Rows from block 3 of a small sound classifier, named by matrix and row number. Each number is 500 + 25 x the weight over its row's rms, rounded and kept within 0 to 999. All counts start at 0. Numbers have three digits each.
After each channel's rows are labels from the 100 clips, of 14976, where the channel reaches its highest value: "loudest band" is the band of the loudest frequency at the time of the peak. Only what is clearly more common there than usual is listed. The data: telephone keypad tones over noise or synthetic speech. In brackets: how many of the 100.
# conv: width-5 conv, stride 2 (model.blocks.3.conv.weight, 128x128x5, each kernel summed), inputs 64-127

conv.50:462500463475520523509492505537535455466456510508526502510497491518514482466510478470501502502465496512451527498534487515510506509489509508533500449517521546480522518472467533499509507482516523
loudest band: 1000 to 2000 Hz (59)

conv.55:496511518513514499468506512511498467519535507471486504485520568545496544483508531474471547492490489508478502484470476450521511525475460507487510501510512491499487460465539567471478489513525445
loudest band: 500 to 1000 Hz (53)

conv.33:527495559494539514492516517509499513555506486500524512528515522541483492465520525518490529483473476519541518474525480513513484497501496472549475478512501532482476522475534465525532475509491547
loudest band: 1000 to 2000 Hz (59)

conv.51:486521475508478482521484478492517482503506498503467448493514440479534519516509498535537485519526497510512557488441525482501502532483531536501536540499534487515539500489529479513498500544523463
loudest band: 1000 to 2000 Hz (58)

conv.104:471511529504554533502468521496485526532488499498457517521507479495538508490521481525458499469510550522459497480537511515486498499487474505472458497506500464494529461483549551510500497511481510
loudest band: 1000 to 2000 Hz (48)

conv.121:528491535489492498454519475519453539507539543494538561504531441490481501460522506483559543483512487546513461508475493497514487500490480469546475480477459472495520496515540472497507497515465510
loudest band: 500 to 1000 Hz (57)

conv.82:490489511469494510506498542470479472481499473492529544546471464493501517483513526464493473553520461501501513519458487489503568541520478472531485519501489537502493515539499470534518499549524532
loudest band: 1000 to 2000 Hz (56)

conv.8:525469489507497477495464492492512493526466477517533499461529498488519500500507537487512488488515518538514535532519503472501484502511477494484531524494518508485490515507460497489486507549534503
loudest band: 1000 to 2000 Hz (59)

conv.108:501544523504557541538524523473503514518486510511491495479510571485518495495474501510479511473439501488519509499544499515481514516494491502496452503513479491471537492476573467560509506514476526
loudest band: 1000 to 2000 Hz (57)

conv.79:499466537472497476538498488505505452476456491481511553482540483533516502478528464487510479521445458542493486512551499501483457478489521480472437487505485494499456495494476493513519506502448480
loudest band: 1000 to 2000 Hz (53)

conv.126:537507538502440515482527499501508518479488506473526470504499469512483543478549495486494482503504540493477486451436518514459539527494484495508476450522473464472513487511488496511516521498473494
loudest band: 4000 to 8000 Hz (27)

conv.95:497506514473518473525496532535512523522474493474534511528481474474483486458507526508505489540515477510522515478525515506527489491510519554476503533507466494484488510536518481512491505527475535
loudest band: 1000 to 2000 Hz (53)

conv.40:516466479430508494518474515464513521550528491481512519520501463480471505487507522524457486514484453520453488506514488529538486486489524464528513475489511516476502544477478506458507495498480509
loudest band: 500 to 1000 Hz (53)

conv.41:537527530450510457488551486546467459491494508544463442524520500514491518509511477463537529461481508501481523475511514483475508501472470499477497452515510523489516479484553499463545485452505512
loudest band: 1000 to 2000 Hz (56)

conv.17:496554482482508445520507493494516537483488529504479498531525486548500485575506521505470508541526527487473491549480532483497477491542569472520532496519486517519532509538503521473484496505522498
loudest band: 500 to 1000 Hz (58)

conv.71:517497469538513537449525494539535538484512512491501474501522500520474480480473515444508522480483524485532505478510487483499498479480476493491474435498487549469483515558485526525537527523484473
loudest band: 250 to 500 Hz (32)